Weights of a small contrastive image-text model: encoder norm groupnorm.
Rows from block 2 of the image encoder of a small contrastive image-text model, named by matrix and row number. Each number is 500 + 25 x the weight over its row's rms, rounded and kept within 0 to 999. All counts start at 0. Numbers have three digits each.
After each channel's rows are labels from the 100 images, of 14976, where the channel reaches its highest value: "lies over" is the class under the peak. Only what is clearly more common there than usual is listed. The data: made-up road signs on poles.
# c30: last pointwise conv (encoder.blocks.2.c3.0.weight, 256x256x1x1), inputs 128-255

c30.244:498497504473524507500507521486525524488519567504486492520528456485493518475529513483471490492476522488492530510520517526509531485533518500516501439475474531493490497501483521502478486500494516500497492507518504477552507494476508507516492486520509478469522516462498491480525527515439541525526487519463499457465501519488520519477485498468476503518484449516478511475504512466503488517496
lies over: face

c30.106:497512509522536492491485489488493549504487492491480521528499490482473461484504550533490504442500521496514438550505487500464494486534511562544485531475512453516464515468491532454498504549439469476542508506499471482445535525490495536474497512507517518504490515481491499465501473483523534536450476463481522511471510511489487534485509499559536507482487561526519530509466469471533447458486
lies over: symbol

c30.189:451535454521521529545553522504479512496518554534560481471535533516526480500524491503471468476504528485508489461466498533518561501465497501513481504457518490493503485530490488509468504508475449474483452579457496526458475475500469471506482487492543527473468514506502530499515531502515460494515496483510506484504473501482564503514515480487521486478520520470484487515511547492512516535549
lies over: symbol

c30.238:488516500497519494525479473509472477439470517515499522521507510488490459523472498483510484489510518535529498523477494475546479457501512495495493508505525472470466508505503499495501478484515477485496465498494462483504505483505487441494535502510499471506545512469505477515509486491466505478484518491534488529511512504447513488507547506499521486532482510475505496519537474516486526466532
lies over: face

c30.102:514487498443481486512499503517515491541495514554484508529473488446521458493515511479556507500482500489471522461533483521481502515520515439450539442507502498478493464482480477517482536477528459502489481481463461485484512500510524494498488426561535453521512506551475479527492562524565491528496475501505492540477495516491447460525511537516529515478492544543480466495491537506452484493489
lies over: symbol

c30.5:506545531509526506453532499494479501451548506525514451501525479529557529465509503468512504477494463512548486493463512551475511509450519454490524542501489500526426500534462513558518493534486483499496499515504506493494539505539519518535502542473518461491477472477514538532528522522494492463452471484470517491523476505543514467497532470492542534505449514446456573480512512500492489474469
lies over: symbol

c30.150:543450522518530514471524514520496524503528504458478509533507510505529513528482499517490493473464482485519503444490517489510538501529494519499502501505488488509503535489506504505541506478482528491506509487502493489526489494498545538476487483487491478522453467472459481494479495479491457515510532469524502600514494509488545519451521543465486497500479497477464495503497481493479513498491
lies over: symbol

c30.171:467517527520468481485550492500516515503502475493548516456484507469515525533449465478499512529499484557490506546470494522508487484495514475442481500524512489491526507523493479531512475496503532516502527490479489503515545512488474510547472466522488491511504512532482497509560479504457565512480494475485515480485461531487472492510495526551502513493518506490501574457526485508496492482510
lies over: face

c30.110:502468498511490488516483492492510473514517502476489473510489481513528491510530494497492500484475515489513456463490502502511492501495455495545536469502512475541471498427509486458480492498499513495482478531520507521506469456513476504503519527471491539469514491460473482469472445457551517457540508526479510532529497466551499473449509510530483509499481516478518545446495501469450538552510
lies over: symbol

c30.17:513493487531493500513496468488507500484470433543460507517450524508511507517510525520504517490461524458520521531551503469498501503491506462570510487523536453505505502474447498491512489469518511494480519467467504494495490472566520494488473466500428488477534514500462521522492521514546508465489460449472496516471460494509496480519500530509474545543497509481460500543467458519495534483492
lies over: symbol

c30.103:448565480466517507496458496493528481542485519496535476484518484489486440551480492512474471474481492486482467460514512500544472518538501508485555456490464499491474450587480501530468499544509482472504492517486483476500477497519533502505490487477522475488543498471521514495496499484448489447496474480501497502528499446510485472463505505442487497491494477503453496526526513546578498553488
lies over: face; symbol

c30.94:473533477538525469504489518527541507513485532507529520520481508500475495530521570549566523467529449521476514547480517488486528458485495482526501524513494473476508512506460497498521503516492533500510453499498501492499459514519533467509472500534516515543506476517508529484509477494455455475499508504489487529533476481500523514491478510513477527487470507520548500493484486499493499501480
lies over: symbol

c30.22:516483549481541489510494485521466495534519506435492434456465436464534525496508533484521507473483479503528519516477540476466523472532481535457514495483497487490457515505538571554527509526537484509513486497510499502509519512498554547499473476491546549517470508485542512450485528484492574519508485495453493554513502478497482490485526524493519511454517518496468447518578533524498487464508
lies over: face; symbol

c30.132:474511500514558509549514502541525504507531467512518502500478493496509473488482486445487554518549529476513503511457544471537524561474515480530492487468508505569525473481472446531504540482467494505466476460486478487482472499490507468475560517474469478496498473492533487530493491525485457498466506450474497510509454492527535477479518525527493490510471477522473494484455493487507512479513
lies over: rim

c30.44:529446472538489488544496483495527500488540530512470487489488499490483485460486495519510480497524544487518520548502466512465503525553489458564519447494494480450473456489474536528505462471486474528488488481464459506506491510544525512518506474465476521506503521480482492448485443491562462544461488536467475492505510505515500490511534539508543512451517488542495495494563487485530515537483
lies over: symbol

c30.233:439542516485483503491527546521504457517495504524474512474508549476532514470496470499464476470509515479470540488466470517500495454523460487482511473483482538477514445464503517465502492475479515544478503577490477457501493514492499533524477453470512464525469513513483465493520506537544520533537465491450481507464479508487501478496490489494489512510558509522461517510543526477530524490509
lies over: symbol; face

c30.31:480518479497500513540496548476504474491503481460488514525515500500477501470499488495550534521462470526526457533490485512493495499498501488504519461522477532498469493512495479490520550482488494554522479527541488482519474486442533495516533537509443473518545514494513512513466469531495535506605529469498487508467481467513484510487504513482476471500510480491510486500491518470443519515531
lies over: symbol

c30.204:499530512510498494523517523502481529530505511476485482481451466492483480509518519499524506496544498505521496514438476515498520545479542461547515521547480495452532483557471515497514481511461497484489483518492490510498478575475540534487498484533499485511518503481474523536538451474556523526547518548497486461498520469480490459483527543516504477514504487463471499523481498502478484494481
lies over: symbol

c30.153:503491501516556500501497481520484502516481483483504516501461510501503476531533522490502512518509514510534494502476499509485475502504490491495509512509503511462494485485486484513574505514517547510452479494515485507473518501507506508491505499487520527503506521486513493526483515515513482508473503495515515489483532502497482460486493483487472500498524511520481460539483507490459511502502
lies over: face

c30.40:511488518503491516524467539501488508503495546495484492501500483466497476525511464459447492505503505508501498514495512527511504482483497472534520480543494505518507488539473490517524495493534490521499520514482489495515484468467520472494511486497464471503507484460482471469502481517512456529526519500523487489514498502511490522502453496542489533520499510472527524501503494509489488498504
lies over: face

c30.210:522449499512529542502494497495534511506510496497501513469474525522542499519514473528502493520517545522485520531477503528476522511502506511527505501499485520498482470474457498510512494490484540526470482492497517453493496486499499495524505503533512550494538480514532487492487512537510510507500518535477496514503508516479564502511538503484518491536490493478485527504470501526496534509486
lies over: symbol

c30.19:500443499506538482519559544502498468510497497524451540518476516588476503533494495507503494583540489535494504510500516514459519513503514484497444491512473495489522506509506560457530524493527514529465469493507481469503496525518535473491492484535502512469508513534515541505522497513502508494467518528460446525517486514516523424528497487457491523519495439519490523518506530505498543527515
lies over: face

c30.136:505496505512497517496533510561518485499489447503513519477485518511524513512526487496492472471513506525482512522497500487522490556515515516537513497492467508483497521520488495499532461507504521505442467481465479491467529469505519521471500489480492492500471507531477483476482524514495461464500505510499504504507495499498524461496508504511510523507509485491514506532491477513473514510525
lies over: face

c30.128:588532503499490487490546464496484496473479513444476535530511493458479523520485515480521484478531500519515548532508492498449504497474472523518494493534531442505488547487509487538469520450530496469482478539481501475512438500461503556506519531493518498501539513499513462501515523565514510517478547470501519509466485488496491522486468483494513532532545506582558490505533480502478505505523
lies over: face; symbol

c30.206:514483520519541493495506476469497517507483523471548512464504510477498515518495612471535517508506486495528528483518507518497447478546514500504475506509507486479506485485490506478504474504525479493543472533522475488489522487498503515485516457480510541503471467453498499489498526492509510487501486499500533458507487529458450590504459476500523485526532532530488475510468478482504483545506
lies over: face; symbol

c30.92:522499507506509502475526477524499550439499477450540507506453448493516522506502521502497543460523490509533462507437486474536432520487524564571497481518523464526511487520468490516483520532556489525510461515504469506502579519468491529495484506488491528542497490494496531508520526526548536502453524540514493489458537461483524503511498481505501511496523489437509517516462468455454483535521
lies over: symbol

c30.33:530496495472521531434510492511522532496560498501528488523528501484480508492511459508501483502480475467479515487455478525516500516515478505465498498501524512508473454532490496496488500487467436477498525488501544547546548493493495519540525496478472469470450501470476493483526481508542473495519523482541517511553519540531494494462481472558512506522502517472486536502499562486520549489486
lies over: rim

c30.193:488589509529480527543490493503514512502497505573478529502518492538475503476463491495501500473528520466475507524480439508501487525517462533531502488523512486497468494521522501448500486518480506513508523512458475487500458495503525491481506512534442490518504480506491483480542539519535528489490533483502517499502478493481496485464437500468523497521523520453469487505482485489513499501469
lies over: symbol

c30.52:454555449489524520492453527504544518446492498548559491514539513503518499532483484474474507461533497541536514517550526486518555557464516496465452456507524495503470485509503428512533524501520497500485500521475481516513481472511498496493477495508509527477554490517472503525475467482518460492488479536523498516516483547493502465509539493511484495484471493522506487520489504479478525497502
lies over: symbol; face

c30.154:527446497508489504516492539536507501509517483548518514511531519510496493493528537535501526507489482468498540559551476512537480511539505504517524469503480500524429480495487486519483489524500493517492502510471502488498542517530500472508483483500540498465497511508546508546519508473520476539514495479470482511475491521513496459495526480540500525485538490485465446513530530516476483548512
lies over: face

c30.88:536492500473524546541530520494493528480464513481510534518453500496510560506529445502472487497492486487510492474492471523528475551523550497549527475491477464501498535538495486470543501512494484507477520494473504506491459527530472508514507548537508479470538511478514514513449469489515529518506510504494505514499489521493501506449463471519523474498560520392518451488509521481497514462508
lies over: face; symbol

c30.155:545478476487477461470491480501526520467488513470445525528501513505507489537526484488489508537446458506536541496505479502492500492519496515528490518506470474463521511478482517473534523471490475465477489480510497467496526517504497468536506457511535558493521472465507486504539549500463538458507479487476473467512472453474488495483493490497508476482513516519521491519487466508517521513493
lies over: face; symbol

c30.73:498479503494512465494478497552484479545502512482530480488472471500505517483514513485507492479500479509506460524486508463481501478515499557464465464513489516519533508507538531475557505539521546489493493519484515512502461476516512506481491474470497517496494497484503544508496505508497513489519512495485473514521487470491486472520487480529494460491535521476497477537500490477475475535498
lies over: face

c30.115:503479507515498506469510495504513535507482478519517493461516475459538490530513545481488512501550512514509495499431499462521491506514490504528550499505478508504502507557505484500483471514523526472483501477538466482499503488490530467521459491513486497533526510515481523523501532490540508549464528517479497503490511499509510482514469490480525517531463496451504532493505464511492515525499
lies over: face; symbol

c30.147:502549525500502490487479514507478551511528462498488527502488494537477539488504499534476487496459530533484467530457555528528462522504491518545470514490464505524501514520463520520537523516479511499480506482471493514479517505469500508498499523519491507493506499466472483463530508515550439566484496452512504529462481460514544506488470483507511500490548509449496471528451481526524494466475
lies over: symbol

c30.213:484451475535507536487487553494508523536511490511508498473490478497496512479461514493491449481537551483545506496524523542488511530463476545467544474534542484481485520510529532515491509502582510458483480456530487503478471494505490521508517547501486581501526460502511507532450481472530462559484487509499532529522501543487464505480509466533514503515501507494528524489468479482426482522498
lies over: symbol; face

c30.118:515512525518558523517518488487518480492523519533511556519551466520514485489484505488507512509546508514467493527507458520455544533503492517489516512466483482552483513462483524523477481456486508528509519534491506500502485504523543485486465470470467461533495509490507546520456496517450529524505491456462477486490510481480535509502457505447516494490529473502507500508524493527492440505484
lies over: face

c30.163:475539490476523514496520483502472494506499472539485481488460520514541524499539479513508461509525517514459470471483451550526505501472521520536485466477445550500486561495459518461553522479473505481482519513485520462482460519452532482511474554567464534514515487482496486460468460484542557530527495527484512486503513509503500469496444528539537496488553496493541466515527467486482504463491
lies over: face; symbol

c30.54:500491493509490523534452509487479509510496519507488483510499480463499475513511458465475491510488492505507496509483522534518510491488498485537514475549503493514506499546468498516506490484528506502491512499464498501522488487473513470490512482485479452493515477469504471461502471513509467517504524498524486507494492499522497524521445487542466528533497522474515521521490482521496479500492
lies over: face

c30.246:483505514495503552539476529519507496520494507501484476523518455510496465500514563460509521486502502477477489485506508473545535494479531451536509494480487462507454465524520499548470525503511487500476479471502496499466522502478463483536573536491532456480521514472546500488500527531538477537550532474468539527484496520507486480476470498463488473532472542516494532526520462487523524469513
lies over: symbol

c30.38:506478514502488528523472526471481491513500530498477496506486484466501481528515467454479486512492498497504529520493500530509512486488489509529520478552506506524518482532483509514507492492524499491495504521510504495512476485487511464497500470478458450478510465457494457449495478520529467525508521509523505489504500494513488520514457487546495531532499495483515517504480486498499490506499
lies over: face

c30.169:527515512518513492500510522498511486527536503499522479446510489486479539505475473482461489523546518474558527511451546547506504480470550446518474517493529440480532505506529507485489543512500500448523457521539516490508529469537495502445480526507496537517511500514480530446489454500511505545489477500501478466511520490536538528507499536497507493496488507480491458537503477497541495474510
lies over: face

c30.222:460473533541493529519518559501473502469513485515520530498497499551519480507477543487523542511496462468441476522542506496427539490483527498482537522495500463535506524489465479499533523478479497520487486556507521466504523489522520452477475513497468504512490462472471527512504466429527513495554490505493491512496490503526507495504467497477493459478490488499501498496514490540481502502485
lies over: face; symbol

c30.80:497507510521507502480546508519481526507504519516535484496472474476489468461542514507471446489538523490492510515493511476485463497501538467507474517535481512490477498523487464531493473488505523495531527497533507523501499531520552523523514513515474471486506486490465473455500506515478521505538519516480546514480488507504528476496548452495523505466479468512533472496514518485498509494517
lies over: face

c30.236:498522545442518534504519532536482462513529524494502474459527498497509464495480514535501475514493568479506491498456521518455583519472494479517479508497484534490477510507524483502483512493479513474443467506526527528534479471498503444502479497547451475496535532473532554510477447499527511493564510537479495488516514537498492491503485488499494485511497463483458447500499536506422499508502
lies over: symbol

c30.1:451542503559519486498469482503512528471528509486457488504484472522444555445506529496509497508474556490501459473496514477466520507496517542492501510491506496478498542487492510539495480496548497518529446449526482506531492479526550556454480499480490503529528489490533510517525481519519503549486532479531496527527521506480521451477490513510529470550518484512518462504494476459458524486514
lies over: symbol

c30.41:526539473497489480514475469514468533509495548444510497520504508481512470560548500516549486504539467484543487484490488492473501457493495477500477519514481525505503460503492497485488504513508489500503535525500451495539494498477524484484523507527507477559477486482528487482461463484524553486511450502495557476513471534475504446490494511513500473459481530559539537513482462509533444455483
lies over: face; symbol

c30.125:557522486465533481475512529522483490508498518519462541476478490504521520492514527494479486464479501514525522503480524502476500511487461522514488558506441470461494561507502495503495515503499519522495478477539503463499512476499471500526486516500547527518512517535500503488484506504531556471498503468503512471510452508485518460498476458476462553543520506491467471512510496484475484524516
lies over: face; symbol

c30.250:529480489497517526515502504498499551461504495492519474486485485520458495472480513477500497520547496521461489527489526494484479530503572458511507512487512494491509455511517476519517507517455544490521462481504475516473515490499546460540493475483480544514510435514436523508512536554531522551434529565499467521506537532449519489492486459504512542515489510507467503487476448511477492531470
lies over: face; symbol

c30.135:491549482537504553496484517499490520468517498540456516527498525518504501482498469472510501500523545523482507467430510511469529499510524567547488436498484448511520531518537530510563523533528518460488511479475501510498502500460512492472453514525509529518523508488489544465494488511510488564427502522504521490495461523450513517518491483482532490514513484460466467484532493514468497494491
lies over: symbol; face

c30.143:474526509537463482504552495521510530548518504533479508500492529526486483500520475487490473518525535485483479501448460512508499547485507468488503492512544491445519511534478478455489533474470547527522525492490525541468519531530498514455523515499535472445498490463482509525529527532544500510439510509474519525517462516477499509450493471478522476473483525472532522492520495511504486507503
lies over: symbol; face

c30.200:535472541472523479515530507528522510446527489451460478521508538489479465520471461505487507492500523503462536470546527495467476485515447544490490494482492533507489475460519505468482490497470520565476476520514473518477513490482549568500491528542476510469525487483505479486457482486551514510531490505491503461535492543478490516527529528558500527499528491519528542491483504502512509503517
lies over: face

c30.15:511473483428480495480513496491510544485471519553469510493513560486510496473511471515502468503489510473453573502485469521502503519509478481503443483498508478485488525526470490512510484474522530514463520454454468487474507512505490530518512464541563476487483473522496496534506507526531493504520528488498499524491504498478509475494490498502556498522515539495539519497494482479528477492525
lies over: symbol

c30.248:521511479491459495499502508478506525511510494489483480510487507482462473484493484450498490506478478484501531494466491513494508512482455502473514453523486502490498456496518478490470498504506435492576523517511548538596520519507489507529555500439479479472486466429510481486490467486491474483508524480491500520517479476558449564509550608531480496482507463516491462506479489506483497467463
lies over: rim

c30.121:546513502552465507503534536499500471538503499505465542507446521492550505495548482509525517502486500482547521538490460497498450485503504507494513473496512450439507526499501533515504512477547518539448459513486490496494532505550490487529520495491494455528483535506479457504541521473484519428489467505486508559492509527495559483478529494517489523511540516503508510480491484509486524523480
lies over: face; symbol

c30.27:453516503493512507517525529461482540466509549479556526506501486458510516478533490467513491488506516525499492483443476495469487512508498479479492472518455477535486480472484476561460509500521460471513499474561498482506485481498478460519502512525507468527499489486489522532504510559557504549564540460471488540482495508515531486515495488455502506500495547505506472490470480468491522483498
lies over: face; symbol

c30.145:477530529510495557504523469532464562523558483495492453481499482469523482513483512488528479455525510481524522484459496512548492480512468533511483505486486528527497494500517512542492517538504450503499497509472515515546510515460546526549581482522474499499448471493494498496521530486469479478459490505476503474508507490474483534510501543522500496477501474505511474507523492495570462474470
lies over: rim

c30.35:489480486498543504503540488496517474446488478532465474485516508539454521535524460538499501485487501482492510464493499484492483520516492557517504515512490455508498509498484504457527502501503513504484515490502479479567493538513533554501463505501481497497489474486470474495514515486482512565507534500534510498489493518532533500439479576484491494498499491494487496493473525538502487473497
lies over: face

c30.78:504504474511503482491526547523507449504462493479500505504485496473458471576547455481511524501492509501536534445526515511480514492469503513565540523485527508546500467503523545510492469567452470529501505525509449527503484518470497526461507508462541454509476473504487493484486499566469589501465525541484496477500538528508514497497486522507479528523523479522491520467441451520520485470508
lies over: face

c30.65:465519481471491463470516495497509464503492497508448508495502520452570511545456519471513504527490493525511513515494508506531514478448509463488514507487477526471517539553483522481474505498475495499471497453477483487509515468491491494491476479468527450511529498492495463484566575460501473536486529456481493510488490536484476500491502493479466503519504494510555483504546491435462485476495
lies over: face

c30.23:508499483484479496466476538488483480496515483520503501520543507480547511506498506489477506494471459511478526449501510508558521510522478505512502469507543463484489457481468491526523504477513459561499539507515511491489543502447458495528496513495519466464553518518560486473528518545478474492512495488480499548530499478495476490472498477534497502513476532529493478557481521488465515557534
lies over: face; symbol

c30.14:509538533518500485508482460485510504464531514509513489490506505491451466518493486522519484485487503508571486502475551472529496470567454513499461533515473554492493509519502513503490458506532513538481483541448474548482459494457475532514484499471502439462517503520483491507464481534515490480463529488543527485519481497497508505489533498529495484496502466553515490493466455573529504475520
lies over: face; symbol

c30.70:474484530495536528476491507509520492464492495471511506502472506519474494486508543491487507469444502470496543481535510467491533533473539476534535477480488509464489462543490472465516502498449503499522490539457520489526479542467490478526505464520461446496510522482518490498455499530520441527538521495496477572521489548482524463501507479482509465519535512501446485509484516498487479461541
lies over: symbol

c30.91:508501513516504493481544507519482518525505529515533467487487475482483466471542514499470457481543532497503524528497523482485463498505548482511479511525465501496486496526482474523504465493511514515537527491543505515505492512530546525523504510512465466484523486492473482464498499490483496504545513501496552516484510505510526486494532460504523510459481474511530485490511529479492501513521
lies over: face; symbol

c30.18:567454505518539519474494516513498490497540482551471497534458467497564448520522513495523503509479509539495523473491504503519531514516522451473522458500502512474557473486519496549499518489489490474492481441512528495489531498465546532506467538480481515470501514513521522571517526478554450520483488495470516566515494526481493504507476484491509479489513443562526443454458526484492501513499
lies over: symbol

c30.212:485515506507527511464528469498477485523518543504489486540481458467490465487547534477508501511507542507472505467490458477473507538546557447477516471461526510505516481480521488545454502479468520566505468550504512489457467520504485523496480508545463470472504504475502510540513547494543494526521494503454499514507452500487528483474495487507479481479547526447513493494508549486476488498501
lies over: symbol

c30.203:505488501475510500488474497507498517520505493519501432525476532484531449504505513487481536516512511480512477513557513530478499470506532469482419441512532496525480474501444451534503494480486473479487502497487508496485492533533515513524496473496547507506528448479507504556517498513542486522515440484492487523563484482508504479484510502532553473505498467488527459510489453474477486483510
lies over: face; symbol

c30.127:496505503519509508475540495522481523526507525518536465493484476486476462463551508506475456481545520490500515521489525479485452495508550475508482519527475512487474486516484470532500472492518520503535534499535503519504490522522544524537503511507467479482526487493467474458493507506478508505541508497480545518477500512517530486482534448498517511460479467511529472504502525483489518498519
lies over: face

c30.98:476480548558487499469495484512524501501475479481505510483473485477467484483478495482504522488565511511471556481517551480520524507471540496511523489459521528479486510540448518477467484504491479550487501516446514529514462458499490470539491455486524518499520489521503468495457523507503488518484458507503490468498491446475513500503504474502502488505437484482522496521521511503544499531472
lies over: face

c30.164:510467490479537501545537473508496489452531498508455497498520516502467523483481495492496480513519506488554498537499534509500490516519549471497500491528471543512474558474511533498483492474516511532491496497464489518415514495515513467494523502489555467468527506504550496481473523511487492497505537483484502507536511502483490485506585545490497505500542522497521514482558498493482495501513
lies over: face; symbol

c30.46:502494509564524497488502516524484513440513494482496463518548531479516481513521498481489488480543514497548456549506501480457528473469457520512479469494526502480499482510540476534470476459506492506532506528540489479490462490557516483445521499491498472462542494477487517542497452502493555539528492525487485502577480525502528487483410489485515489516498499504525527510531480536522481510463
lies over: face

c30.74:481502481543505491519522490515530518516508481484475503498476491481517447505526490469500469459499519450511494560520470500479501511533522507497460487510515509514480468453501493489512526542468530509522510569554475496472519545472529545484551483496474529497489500495486522498503473481477463541473475492536522517509494466474531536501505534464503529467522527507495488511504553504549505488519
lies over: symbol

c30.173:525495522458490509513534534489488494510562516472517496482532496460476499523456496530494498515483454484516464501508499471530505490492473466513480494466513487487514521521538513462498498506439462526497508437512473485531505531534510518542545546469514499550530537490490524474510464512522509468473535465462538522534511526473492525512504489486505460527527531501532456523464478503457503505512
lies over: face

c30.237:529495504475479470491456512539515516535527501482525515470478450513470478440498470508486469519483554475512522527479511514525506516476492507545507523479506483556505509485459531519475516515477520476456459503454488496490488468517513541511575485525495450478479523525569485497526492518508470499516513451503474482502486503485513516481486510511521539496490486471513527447477494499501523502519
lies over: rim

c30.45:451533510489508485478489503530493515520467470465521508494544476482459455509515465505517489536519501515546452473481498523505479532498443514476512522496514508517498517536457493515520506511495490520489507522477529496527470517469520545475494504503475475507495470520488504522499581565532541572527467527479523469482543496516500494476445489493455496531428528497490532465516437502525537475481
lies over: face

c30.50:508476501497488503525479525490492493514491530501480491502493485463494478536519481462470480522496497514506514501490505534510509488502499506525525468539508498527520474536472496500517483501531482504490513522505505506510473468482526480496508464473474445505513470463500461461489486527511464543512514517528501497509511506517497519523460490544504541527506510491526510515487496497499495506488
lies over: face

c30.60:503513523480478495453552509529500489547542502512440515487510511482489464482504462495493473423475486510486555565500506507544531535524485503528505464516482522552529475489493483539508497481490490500475466527490505494520511501517467478508484507511507487516522504480500488509522548483482526445525494487457528510498526463516528521456526483496468523519510505447527514452543528465525464457537
lies over: face